python train.py --arch="transformer" --time_shift_ms=50 --n_mels=80 --input="log_mel" --num_classes=72 --output_stride=2 --norm_position="pre" --activation="gelu" --head_dim=64 --bias="all" --layers=14 --init="torch_default" --lr=0.0015 --steps=7500 --epochs=36.9
Rows from block 11 of a small audio frame classifier, named by matrix and row number. Rows with one number belong to one neuron. Each number is 128 + 24 x the weight over its row's rms, rounded and kept within 0 to 255. All counts start at 0. Numbers have three digits each. After the name is the row's rms in percent of the matrix's.
After each neuron's rows are labels from the 100 clips, of 14976, where the neuron reaches its highest value: "lies over" is the class under the peak. Only what is clearly more common there than usual is listed. The data: melodies that start on their tonic, played by one synthesised instrument.
# fc1: MLP up (model.blocks.11.mlp.fc1.weight, 576x192), inputs 0-95
# fc2: MLP down (model.blocks.11.mlp.fc2.weight, 192x576, transposed), outputs 0-95

fc1.197 102:152134122146121123097160131170132117158128141126083153084168097156082129155147060121112110106096137116179134102122155186106167144117124149140128141157143127147111141158104146116101116130103117129116129138129106132108131114149128121127167107110115136109205145140093135126160113104131149139
fc2.197 090:138145146060159152120166098111125093101140135165143129110134135078117120148144125122128114136132089139138109151129116163112135155120113173133099174141101114154167160086169080110107159143135118127127116114086145162135131134095154144111120125135112135132140142121144126109135110114139126121
lies over: G2; D4

fc1.189 085:110136171113119090153143108131118105156137136126108140105217104173108107123142135141145107132118137117146094157107157150118123129139094169118081148061119105138134129141106159131145162142103119138119099118155163120093183122122068156085160139094106120105193122123112157111111145174165143118
fc2.189 053:139146101081133132093115145116119153137143111151149124110085150150125134080120111118125167153139125124153110049155123132119139149135150160142125135171141123124157109093100138127137123124119117098131166092102144138157138139117175138144144164119118102182110136115139159156111128175125112132
lies over: F#2

fc1.313 102:126155174148130129150128143157119099091124149108066134134129102118130111101129139146141139145141167136129134138122121146099167145127131116119098121135143113104162152115133121150143129126055143129040113125111120102113174137142121103110125113089093142139162126119089175144158094132121157121
fc2.313 096:139118169126109141130133113109097136135094126094105140158120122102140126144148142085093126180164128128137145169139136093154142151078101102131155123086092128102136119128123129102142116137152113112143122136104151162154139129154117157146094142128116125144144085120130152096133194168093146115
lies over: C6

fc1.562 092:142132122138115126135119137130109122156084164102136096107164154139142147116110076148163167132123099103137092127106117155130169151168130108100126129100116135138135128157104111141157140113094125148108052135122126128156139109120098121124159095120154138126120112121112108141157113157136153127
fc2.562 113:141115126102119119113151114119124146092179158098104126125130142129128140139138131171138186105133115148123102190105084110159090126162110162161129124119088117145120133127149073116112089136133128129115121109168143141142099124117121099123137088132139118118101148134128134139125081100174145124
lies over: G#5

fc1.296 082:119161144150103097151134165175141145109108124142102139099137133128105088120150144144119099135110114126144158094150183139110159107110106124106125103128167149096150145134111123152149111137107175113113157159113111112101122177118120134104129105142092210124160160109121150077129133132144128120
fc2.296 033:131109117100148129146138161121144139120176123117141137100116131133130156144164155123125132104130166147116122117066140118139107102108150090136100123171097125119170104135125145099115120111146113112118128084112162180174123165135138131141178125141182086140133106134155192109113144201140132127
lies over: B5

fc1.281 105:131134138117134100103117157169110124141112140128109133090168084137099100132116113148094133129081120092155124111148178170121108092148155202072130132153131141132164128116150107127147121163113168172101120129116109102174116116146143122128136114123084169133139152174068134148106097103138148121
fc2.281 098:161127113121165118085131132115131147134155145154126132145149169113157111113099126162101175095119119125138101131117116147138093118131108150132136132144120122144097083093178157115066136151120115101125120083133081144136103180111101140089091084102132103136106120138179087153130099097126120123
lies over: G2; E4

fc1.551 125:119121126137087111135127184127137162103143106137080139094155154094156137161134138158108129106135122151123116142119160122109122152098156100076164110127147188124161149108124163163096125083079134160126154090154114128161136138163085109155129143099157176126167112151124157140131113142136128149
fc2.551 136:141120100151141131118144145118155143109164135165089126099148189138160179132146141133136145069120132159129094169111117170103111188083158157151133142104141106174129132108160142099075116098126114146139127071105139167155124132139126123190160118109126069111139141141151121132143125126138114169
lies over: B5

fc1.409 086:120102130125084125133109125129108144150106088088135127109110115123148110129102144115131133118126169124145098080135153108060187134101142172145095145145147136107206166124093138143127161111115187152096137117115126090143163100147134136108138135140072115127133153117150155139124128159134134167
fc2.409 051:118115089127125115169122073131127129175136123142118138123105190112154130116197138133123122086138135143121094143139131104123098079132139137104111104120146126163110124139133159143143124103128138132168129088121141074130111095138112110143147157155147148076111162105150125129127212147135124121
lies over: E5

fc1.294 123:137132135141128094133121157123065141135091131128135105099114141125093069098145120099151136111094188135152123105137182133118155150131119159102100135141163124073107111147089125091132120151138123131153136147112134127149115082155134145122159169139105135087151150118119166124104159142137127178
fc2.294 139:142096117120149091116150125114106130154135107139168129127096120134149124128156127096126160099124117140192096143155105137149115123100102167143085174114143066148079092112131077110130119156135111107144151158101132208119152111122144169148121100114104117120122154126136105147122124133135100168
lies over: E4

fc1.267 102:125132119127082113125150157142122139093118106121108141121121126137134075112134106126138139126142166096091146138128142122091126132149092165095091162161154174128148116128146125114122126134065129138119161122135117128110145139108146093111086158137079155153185139153113161125121135130101150123
fc2.267 117:121154146182134114137128154152092116145119150099075097135139144126116099153098121137141137139089126124181141101127178144141154109129139133104128135096115117086071145145099190143102114128110140157116095115149134119108167077134114158134142124142128157098169136141104092123138129114147145149
lies over: E4; C5

fc1.81 098:075145123124102075113138151131117133202102067105143119117097162104123127120087140112154164135112115132140136141158127127110158115137149117148140110124119138106165166155102124118136143148112190148120145141131110099103159146165109102078106133144144119162129141140134120126147126109163121178
fc2.81 088:136137097088126079118137108105141088131122150145106125072149157138097138106150047167141137091109138124106105131117175141094139120141120188122100143139149136139152129156098145138097127127104110175134137148121161131118102130126130096134181140146136151113133161132129133096139166177154176111
lies over: F5

fc1.119 102:100100116168122114095116112134094160088098116120138131110153104134154161182108160160118112139101147125087158126105190138104155117144113161111125123170122145121149153128117145131151122156134150165153123134143123118129150093104140112098124122154124160095162138144141128119106123174148117157
fc2.119 115:136165089107118142138128142120157116110159125095124146114098150121143128112117152170162131084132110167129119139118091129124082133145123139148143143103153096182135161146149145137124130134140128137159131088099139131138117171123125137127140139100157110106114135121097101139132051125118113118
lies over: F5

fc1.480 107:143125136119130147111125129150123136118117155111129134125154093122123119140118113136125106156080110065119149102119146144097171109144137166141133168175111133146135162120111154106104110130111144162106103151147136080137199090107142144164121121096084177114152111141082151146145146119123142142
fc2.480 072:147119093086129134116102085139137142092182136128140161081120133131126144148095141168152130108141110146140155146089123140134110127122146112105165126152126139135123128101141124126164133142145138148146108098177132136148115139129113111091112126130163147151127159144132112138102081118139126146
lies over: G2; D6

fc1.528 088:131120101128110116114119159167132148114080142093118146101151106152127113129145136131146116112133167121136138094138163113127129121127141123096125139108102136088170145166127180084135151113130149168096070124119091142136142120144099144097125102154128101122140147131122154115157127171150153122
fc2.528 045:106147134133110125145142175113110131131140079108129119124120102060121134128126131101120126175147115130123142145169108147127136135136125081085154120111133142136160128121097121130146084144127077115203142205120142122115118131113117129154140147126138139148127126129105107120093152181123112121
lies over: C6

fc1.1 058:136128162122104143048139146170154132106125134091094133112191090104118135142067107141103109150122114127075148126150119145129144118122147149139151136129116110136160153144127110125134118128126145135152108162112074132130096120121144105121151131126105163110147132154096135125125091105161160139
fc2.1 034:119124038031135140157127128121121115138123113152150107129121147099114133119128143126132122126132092120161146095131106074120115116140134124151124133151130125153137125103142099145138088120145098122167162155092144107155134105106185137135119145114140161195113124127153090143121152165133102112
lies over: C6

fc1.300 084:143121119145107112097121144150151136125084121088091147117152144130139142127125046134147133128142114096109121119113094108090141155139156112129134124135113134133160150137132113113091146105132130163131141137136085154176157160139143089156125117107140158128126123162119098123132115144138148153
fc2.300 072:136067104091168128129144110143187161151138150183136137134146144120151130075154145147152151104150096139116099135109088136122096121102120131146117147132112143129090111151083095141086135133126134135143115128147159177108142133129110154128137140108165117156129103137147118145155103108129167131
lies over: G#5

fc1.424 097:124144116118104133094099143153122149098095134124101129083168142160119096122146092174155106128137125073133158105128168137126141127122152188137139169156121176123131138119118118149123152130155145158119097102167104119142117123125129135161125122107119175093134112140106141148117134120108134126
fc2.424 086:125152093113141115114101098123159168089150146144148135103168140130162116147123128151154124112167058120143092125106100139144101137140141105129126122115117138156133090080143152140125147105121111123108126088143116145168086141155125119152102126083102141174138128133137116147164102113112123136
lies over: G2

fc1.115 120:130182129127114099130120163138110109117094137098121083117138135111141145119091098147116117118116149122117159091119145118129213164132139103143101135142106138144122118150154155105117122131121151157126126131133122145141165090110124102150091092139106160134165107108092155115143169137106125129
fc2.115 082:131125119174125126106125102116135138129137091116141168118124136158106119126116118149136136144133115116138130146146132156103100088124111167126143161112139138108145150120082134144159127129136143117107153160152093087138111175210184132075148156121120131120113142160163114099133094111124145157
lies over: D#5; D#4

fc1.18 125:159135125167098103103110117115115124121147134101125111127145097137143147133107107201180157123133146138149125153119142124134113138150151126091119152098121137136157091155126154146126115135073127155106131057158133122108135131136084084115116111123171093177111151124113128113122094145086171118
fc2.18 150:108104110054106136159106107112143144167105111135132108130132124130121112139126105073119113153084138138096141111155133110133165108131092138137135124139134151097124137165083146115109162101137132146160142162142103141116159121110162163119110115130104119094136125137126141111142165121106162146
lies over: G#5

fc1.40 113:155182097162128113070162157137147097085128138106119151143152100151144121113123076133136136101127157130144124140108141158093153170132102172168105153156138129134137137103134143103140169128079104124077135118119154134134128162152154124145129120113063104119159114138103130141171108111108147164
fc2.40 132:117155168117138087142110129162142139124147110172153112102112129116116117119129154151098130118158068121121098140129082127181094150087115120086160117075131088137135134140155087127136109137145147146175113155122141141102069162129081127117131087149111163128093128123110118116121111094142093117
lies over: G2; D#2

fc1.127 108:151114136116106112125119111152111117127123128115093141110183089138088107133148085108147114152139153112136109118134147131110136116127122152148092145141129134107137161167104138119129176102078081138120091137120169145115151090126096141145141149123090117117176122167087166130120141162118188123
fc2.127 102:138124150152115162114143119132107121166115104142189115146121166153100121099174130111127149111131108180122102114156135112110105097095090142126131158121092135155122118095120105135148097149144077143138123191127124167141105136143116151103175113106123109137128067104179128122113161136148120114
lies over: C6

fc1.270 126:148128107134135111141119118102138139167124137132100133145123156117127108114174106089163151120109152134150115118135154099118167147109114105148144122133131147102111122149034144120083126089100105124128145116128113141162132119150122142155129155127161116118134130144110124132149163130090170159
fc2.270 132:167143140138123119137161080091130125149160138146127127152100174095151141096147110112127146069134070147152101149126076129170123155106123176168102132074112108177126132127137103157122121127112110114123109152102184149144116145120130172132118124100141126136136093096156121132165114126131125141
lies over: C#3

fc1.560 110:134152110145137159097114140133128106098124152123116142114156112164141130164113141139160097139120167144171142137154152180097126149136148130121111152143100108128124135107136185103108131087134146136084079106147117093152136107151124113123126117093091105091170107178103125146158085096122132171
fc2.560 087:105137120131108132129117134116136111077117094102163115128139150107139143131091134135151110171163107155077127133105098098126120140156133085104141113112098145142163112139140117131173140145159137137154102136133101150117142146115126100117125114152143161165109123114127085094118137160125104115
lies over: D3; F2

fc1.348 086:115155106143130117125128120146134134161084110116105155113132136184136160109135099130135149117119159110139110098122131149094167137160114132174113144130119117136138146149112121108112138145134149138096153115170123117163171130142119106128149127118112102086139164120132116107116159136133109146
fc2.348 041:122116154106129132121136160147125121086127107119097122160146057100127137130121160142127118176131116119146150146167108024149121083128117114143138131121168139111173148129131131124127129103130117128117125112117121139124129124105159144122085131135119146227129104141149149178159122178118135112
lies over: D3

fc1.113 083:120141138134127164105132150178113167075082154135112138142132124125096105124127140155129118117129172114103147120116149174094138148113132149122124147180079127117132156131122139124097141139095131134116120113125055099141185076143149145107156116088097159106182144110144159146143107145123134168
fc2.113 053:156154120093141115151145089100142145117157123124121144144123139123118149163125114124159119117126131171174135125140094069141122140115141126110196130059155121101166112100142176117134129112142154113113107106145163102132132160142119150133114103143144151162128130146109102100116134157117135141
lies over: D3; B4

fc1.504 108:101083098123098097139064148135127167137122136115107115114162143204111140142122128148138128161149138103124135138109123101132156134137131092113152114161147171148105117150086166171146157125103067126111154107131136139141124094115112080147119154136152133130143122131119141130104204097112119141
fc2.504 075:135133178152131091128113142108146155139145115174140158161112132119139168107115127112093175114140097118129104160119068128157102159119107127110147115109134110170131117117147163108125151158080118123113158100106160158146137173121130115109126124092118094156120115139159102158120117091094110145
lies over: C#3

fc1.203 082:108122113177101130084087169125145133124110128108136119068149140150134146121115140136163153148129129132100143110159153152121156148114116125138086126101141161118171129153133143120118136123139145132098150120129105161157140169157102141120134158116154100179142113113139145107172166162156121159
fc2.203 051:128150122084151163168147084148159147075119129139066120156120158149152127155149128153128104127133121156139123166069119041117132155108127133157178136129158116152117181139133121115117108113135111108139125090128141160095127138091151131173164132169128102135118135135161116094128065133148143135
lies over: B5

fc1.108 076:135124096142095154118123142121101110157122150100117117088185113165152134140104143129138117168125130099162148137124152170111183143115102126114122160137161171140132125135117142167121110147134141163093130126142127103127149125134119099149138133066128158122161134137091113134117154093090116113
fc2.108 044:131133122136139107104132097135125119126128139141066138119106140131139145134159119115098119102127128131142115107141098095129115101133151154132105136126066119152191140130137091099122121124130109124129121176109118148153127109120127151133124109166129117187129122109130201087139160153152119130
lies over: D5; G3

fc1.195 099:122096144101112147159086162121123152136110119116143116150164112098155096168123121127171111165114137150168117126129162106099156107140171131098108092148129172104156128153116140121125150070078161136071111130128124122122152110129112105144099112135138143152132112163084114116144131113071180133
fc2.195 068:134138160141116114109201108116134132121202139089102157139168167135153136150124141117121123131140128150144162166061115134152106170148124129153157111113122146115119106118135147114141100115127117114154082106119113155154138148130134138130142151118122144145151069098129132114085112154156138151
lies over: C6; C#3

fc1.58 137:139116158174119103114107129130094132129119136125160124115151118109131117135132136094117144153107129108133105129138139165116153158141132150076121111133169127100139122145112107126131130153079168149114125165135111122149113092175115112112155114126114144134172185141100121129138138120153147150
fc2.58 187:162065134136137131117129095086127110133127161147188153134121139140157151126142131093128186125112094193137098154107092142140126156143109128148128100122145068160106127151161085116118153164127109125130143136155131167141121128141141156132155118119143114138114131131135095126111123139155135128
lies over: E4

fc1.52 095:144127112151111150088108149103107148103109123086129144104146111112139188189139124125116131139118144123184139126121143141059181128107119126108150149100144123106140154132057143138123128111116168137130138150126116133175180102129114147160124122121119117122129142117137151113146109152154163188
fc2.52 091:133135133179145141131149104118180153119111124114078137096130111118174144142107147136109123134150136121150114201127137115097147136124129098153122113130106118150183149169106107101143114122145179111111163103114129151085169131107148120160143131157143123143126127119152067113123139169148142107
lies over: B5

fc1.198 092:103161121131127096119098133149083099081104103097128133101163118139129138161096128166134096127153160102083168082083135137131138135165136100121126142136117155106157167127098131139195179125127116149152136129148118124138159107147129108109121132179128159145120148120131163056157150147153112150
fc2.198 075:139153137124120121107132182166121170157134123135184131163105075127119132105156133128128132087136129126155117154127127127132106129118121134107119129105118133169116148098157165144145149116076134108109145138097170127127128160089108134060134117072117120092142103121127140207107104119102112145
lies over: F5

fc1.334 073:101150145110121106177124145130109124159110105118105108085145152139115124114132116125111084149118133128156140156122155157088163136113128127117096154105136137102120137127067102137133102163166150136143115161132135106066153082131102131147122128149131164083143121126107128094111147116134113144
fc2.334 049:117114096167118145129131105147142159149098145135131135178106119177141141106166150131124128110149116131142127132172116047149121100105099125116168137149134132150087127136125122116151083155145140122142157151113128150165106155110097162124147143117119126140108104087109142172118171122115106139
lies over: D5

fc1.163 141:123174124142104109144145130138155157124117142125085108115183153122142104112117088159118135136111100112110124133111132128103124172113138131127153133116137141132168160131099121156124120076112120154097120098176110130115160126135099130166156122125133161119165107135137109089150107149162179122
fc2.163 164:147101137154146127119141141110165153131137143133114139122139170113168147110134103137127168102125118114105102142053087127132113192114136146179138132113128104147138134131131087113089125104151100122138140111140165182161129142129146124194161143122144062138117119132163116092148113123161135116
lies over: B5

fc1.13 136:102124094137119142120096132104134111091133128131143103102200129122117143182090118121120074173137131126116154153120140153108146157143168089151173116165124148150146144142147086130126168139130152165098108111137092121144117129164138042148136120143147145135134144146087119092153167113154153115
fc2.13 167:142097101136118148117119112126148135120115136143173160120123125130135160121139125106143142129128092160071119164089113156123138136114118140141134121112112128174126126178178101083126129149133108131144155107109135203149125143132159119127143139126138110136119174115145100115120091107166117144
lies over: B5

fc1.452 068:131136144113108143147118132119112114151079148123123113098157141167120107117092158131113108188127148121128122101147209127130173137135110146105122132115167118116118161159078158177139133150146114137109111153110074127129121109139117143077085113149117171060149118113125153075113128114114136130
fc2.452 051:142122113087157113139154117149138169125196119127159139093074099128122116126174122103136123105150173160110125128086131144158089130106160135111058157153116110106165125138141113090120160100134141089136121125131176187131138160130147167135153132134138121142116124112119178122132139162120109125
lies over: E5

fc1.278 099:106167116135129142109108131071103126086124155108149094111177131121152137167120139151154100132156172121155138157154124174133118167166110117145151147129121131145138118113138155134130153089145133124107094081122135096175116135143131083140106113100122121115120118121080125127148135123121147144
fc2.278 087:145137153172131143127092076142134097103124092112134125127115136147150154109118151120147134109150105174092078127126108099132116165141120119145111102094108117156181149128146110140163089132140119106152126142121096150129147103144145129133135111123117123129145144120161124110141081135158101116
lies over: G#4

fc1.33 121:157103108153049150135079129172148114152099121103117118128161136151104115095097100118186143145141118133114114119135122096103192146132134100125133107121129153124139143172138141116149130091118108159119123110127080109124119149156096123100134127085119167148119118131140088129100132123131155111
fc2.33 167:178105109185114141107135089162122112082127138131144146187133120149132166116149125116139159100176081169145114155124111104164136107119110105134136067096124117129116114147172145119143125144121122121109115137147121134146087169152112150108157120094152127154131100099170088170114099133153103101
lies over: C6

fc1.376 129:084134128122127134104158154137156143106107135097144103105120137148139112140121117129149138123124149125097142110148147171100122116149119122102139170181146138111138147151111120108136151125137162176128085120136145118096120173118110126116141128132142109134128094152099105149117146148129153148
fc2.376 153:116116110130149132123167149148176137134115145138169141131090117152151112102184136139153148088134098142114093127119114146167098122121117154141127144146157098122123123138144107124096129141161123155133134131150125152135109192104138163126169134121162060153105104136108111134151125118145131135
lies over: G#5

fc1.27 094:105118134125094156092123149129127105126135133100081150087118121155114121169122154127116132146119130122145141088123154176111125088131166122117162156140130129074162144145105127108167124124125180145105137134139132082124142148160059134114145157128134117161162128115095178123162135114160144148
fc2.27 086:125112130086118163138136063143105101123122163167119133150147088116150179132114129132089109130123106116143153147106083091135167147120122154122154126130138113153128135112124099159127143145114093127122141157103121136125141107069134137120078118126114155126106149100153150131138152145105109126
lies over: F5

fc1.53 111:164086127105078130154104173150130119171118130147134132087153151144144097138103131146144113174126112102121108113103149093130142158136159130096121149079157157125140115155130136117131127106124109125139120131082141173129111131119107143158124167157138127136110134164120100125164137137135146150
fc2.53 128:110132146181147096140129097111101151159135095113109127170087112111123122135130130124146129140123180150168122137198154090130126067122119130110121111196111129113120134124112133129123147128118144125096168144116097112138150090175155092121106106140121141109154134135096179124097139110082134143
lies over: C#3

fc1.137 097:109113112163115133095138114156081103113142122074066113085150128150138140144080141129147097115152148120133145091122150131126151110122161147132110151152115146107137153118128137105160154133147179163102116101164137085146129110151101100101123100137141163141174119120128153127128099100139130139
fc2.137 088:128093156124129132115127090189112123126125151146102123128138128148162151096110175147095119150120087114118113151153146090134126130099149177144130110096129123163139144138137161153119087133149118159115130106130115141116127129129095139106105132115108147116104092121143136131150157140117116095
lies over: F5; F6

fc1.103 136:114133095159128116146073113145146156149108137129101131119174141155144128179136079139118128138096118138144137119100183122109137114136147099090180117147117159124139110146093136145114138097058096140119161135168104143126174119151124107174135118135136126122142163152126121093143142150165182130
fc2.103 155:141108146148136135113153050128127138122157130127122185126103116146161188100118129094074154132125102125094138168109129129126155144098112147161118105147121118178114139164128130118134107165127112113146153130106146197116128130097157115144148120126122112138106108097151127109127119148157126129
lies over: B5

fc1.253 081:122149124120099108139144141103105099129138138095115171102132123145128127135110113134142122124141209115142154117110147114098166134119161083121141165119146101088147125124106145118137191121138123146115112126137102101153175149151107143154077134108138114109157135090083143093119140161120118167
fc2.253 047:122136150155139083136127111165129127134099126137129122100118106120150128115118159141124109114154096124121139113149106151125137139102140125111115110124149107115139083073125095130164083165139138119140141134137017143096132092142116120142122139126077177116110162118131141125105097141142080157
lies over: D#5

fc1.188 115:140119104119139133105125132186144169131087131089117115102174090153142134146130083120163142140147123102121102124103105129097168168175113117115122150122106121120142130135101112125132145126112102137123077093165115139109155122110134110127133112102135140132171130181142085147142106126140133130
fc2.188 104:133115102138126133114133165136154103084114144121142147102109111148140106110125129156150157138130133106140111162096098156117100133153122121119103157119137067116147111141135113091100142181131117132094137131130133157132142181114122140136144116127154089162123143115114124122151099125155117109
lies over: G#5

fc1.145 058:102140122178116116087137139105105141131150130085052133114125100114124163115134118135144150117125156101185164092158092131080155096129140105150124159130150170135130113117103136101114106171125132135075162154146143060160165117122137082163143121093141130160164132134133108144109167129128114130
fc2.145 027:135089121097124143101125115149131153108054096134139128088110054131126111151115168114102133117132129098098132142139142096133127130143121161161054156169120152128163124138135155104105096117114114115126151103117178107117122084096176149111086148106122162150144146134118162171158165122151128092
lies over: D5

fc1.427 107:111151120119097078127142134138133085098142066133153119121133111119096107147096120170116095139119112113103160113134139107102176123149113172126107152143158147104144130111141115136127143140119150159089190137130107113116131147100161111059105113151107157183164163158116151127174095103149133142
fc2.427 130:113071099126085120132109142136092159159115127126115101133129128118125117147120172141144130160089159120136125130148182142089140108133127162119112064140136163090138155136123157135115107133111147168127131052101117066134099136165101115124114174140110144158149140113117110148129171136147142125
lies over: F5

fc1.181 152:121113114131050129110103142137115145152117100115131163102129107171125145122125140121140176158123157118122121146109167123090146143136143141105148116162132183120135173143124156115135142114088166137126156095170145119137161127133096125114137150110116131118144120161087144136094173123124166174
fc2.181 221:140087104131107136112129136134145135127138126150156189137117133132150170104142144127116206124141093141125115162101119124144123138125126155128142110143145129163086152120137135117119124144117128133129145125138165163160102155130112136129137166107134102125129115118125122167081141118144121134
lies over: C#3

fc1.194 142:114126150091132112117110172134088173153138114096101131082114094128102144132088128132137151132089166102124140089090131124110154170180148105109132135166179135138148169108094150121146171124078113134110165094144147080125166105108146069114130168104103107102159137143122168140119140117136120111
fc2.194 205:125071129094133111114162172122125130143143134140110160108132126125155148130124141109097194097112118098113115147056101140139120162162138160115125127169162110174129128119147135117093147164108107128137171111120180120159140121087126105140140183094142099124123134140124139117104120114155117100
lies over: F5; F#5

fc1.340 111:123128119175101107141123120138135122136105098116114129094139176125149119121102130169170158133094141127108095123133149112098120150164147171094097115121148149096192123161140133146117149117090103126117113108122118121131125140136115099102108164187137128181124196152156111086127134164145135127
fc2.340 144:122122119131089128135112129120122137121161130099082094146142141141120117196078120146130088172094142122151135117140142127107145108136131114123169144103120153128085126143126198126115135107121142183148111102129109110110155089113081155158112118140109151122162121155102127145142135112122180154
lies over: G#4; F3

fc1.204 081:136130141120117100109111118141100152162107157124107138122182139142085103099117116149126158131077168114132125125156186145118168137127101144128146123156158146122137093165088175139120144158045113153099129109116135100124118113142111131116125128128094135105151135134119151127108132126080164147
fc2.204 061:139135150085137139140176101109097106158162130179137133128100120134145104086147130109095158093094116139141131119123100133170076132121124159137113158074113075159125131128126129140125118138120103140152112173134191144137140147077094161094156134110158097131114109111129128095096136163130130102
lies over: E4

fc1.151 121:147127099124130117129108154158145093151150143140098121083129114165086105138143115138122081152107126124131132077151191132139127139118107144143109141142172120133123136103139133118110128147142128131119132128134071121150109149133158113104149124114113147158175146183078173123126117094141144101
fc2.151 165:132101125115163122133123137130159118131159134165127131117116145098123120136155161130139124109121127119134117079109132131190067121095145157184106119140109098130147132092191121095121131136156114098107158100124107141168059156158140138120147136120120103151132127132159148120114109106158122116
lies over: G2; E4

fc1.0 088:138109150113080138115116156136099127152065103091115125133145170122137140122093091137155156164129088111152095090135134145097193144161135165126130158126090136103145149140079095133151103126130155157108076142112129117166136123123124140100118154101097151158114088105127098142177096124163165123
fc2.0 082:158111165068158139145153104144098132126121152127140117180171116132099131116161089113124139117138122134143107171107109119126129131147095144156161128116119095107108136117110072151113108134126080150114102144134109122126147110152135129122116096116112071097138103114147133096119102125133130097
lies over: G#5

fc1.208 129:121199132123129099115112172129102097076118145087123075096137123133136142106063087130146109111123151120108153093118149103127170175140142112131083141138103138147163123150150143077113135149136147171130129105133143162149151079116113110170088099121086137142160103118078177121139160159122129120
fc2.208 102:124125131148126110128096096110128158149143087118115154141116145150094110139119109142144137158124130123131145150124139141113111079130110142114156144085144148093076152128083145160151135119122129105109141130145105076132112150192172104075135164123106129121117145158189110134136122094117156156
lies over: D#5

fc1.387 095:131104159125126106125101162165142132127124147119141158130177108116144119133141136139127123134090155141145114129103162134104137141118110120075135118136154124116165132127141151131121118102084151161077091135156079092122126132170087093102112132103081140130152149188107139125145138111155176123
fc2.387 047:123130166147113139103132082116097122122130124106144135147141123104135152141082174133110117152138097113115154161140113075136144137142116116162128121158120151149146133118162134120147113145142114129126109133102131118141117128086176112129115128128121145129107087116135089136092118129121107112
lies over: C6

fc1.396 098:126144122120117090097110136141108144113108107118133141132150179098108109091111069144150167133128139100136139136174158133093137130159100168108106155173132151121158118141091123121119143168079151126073126122175124095154141159129131120088096121105113146149156125163104134144138078124103148133
fc2.396 076:099124132087146064142138153128100135157104146159122101094108097128106045146145087141158140132097115119170143116107104161196113109153132144088140122072110087107093120151113113143077116138108130161151141146130157113113126127129112125133146118152144137114130162106096111100131158109138141129
lies over: E4

fc1.256 101:106176136181102136134137118121130114125120129100090116129116122105149113089090130170160125143165156111135150134147110136086126123152115161132073139105123131144139151126106124160132131143094148128048169107140133086124151142127150101103143134118152168136180136120096173133111105104112153149
fc2.256 089:110100128135129070123112150154122200136070123126086130136144119140148117143132151127127133128122153105136155130157137034143116121125121142107150116130122143086170109170122156119089110120119129144148145114126114135139123102124109135155093117154116160125126113134137143150153181159098120136
lies over: E4; D#4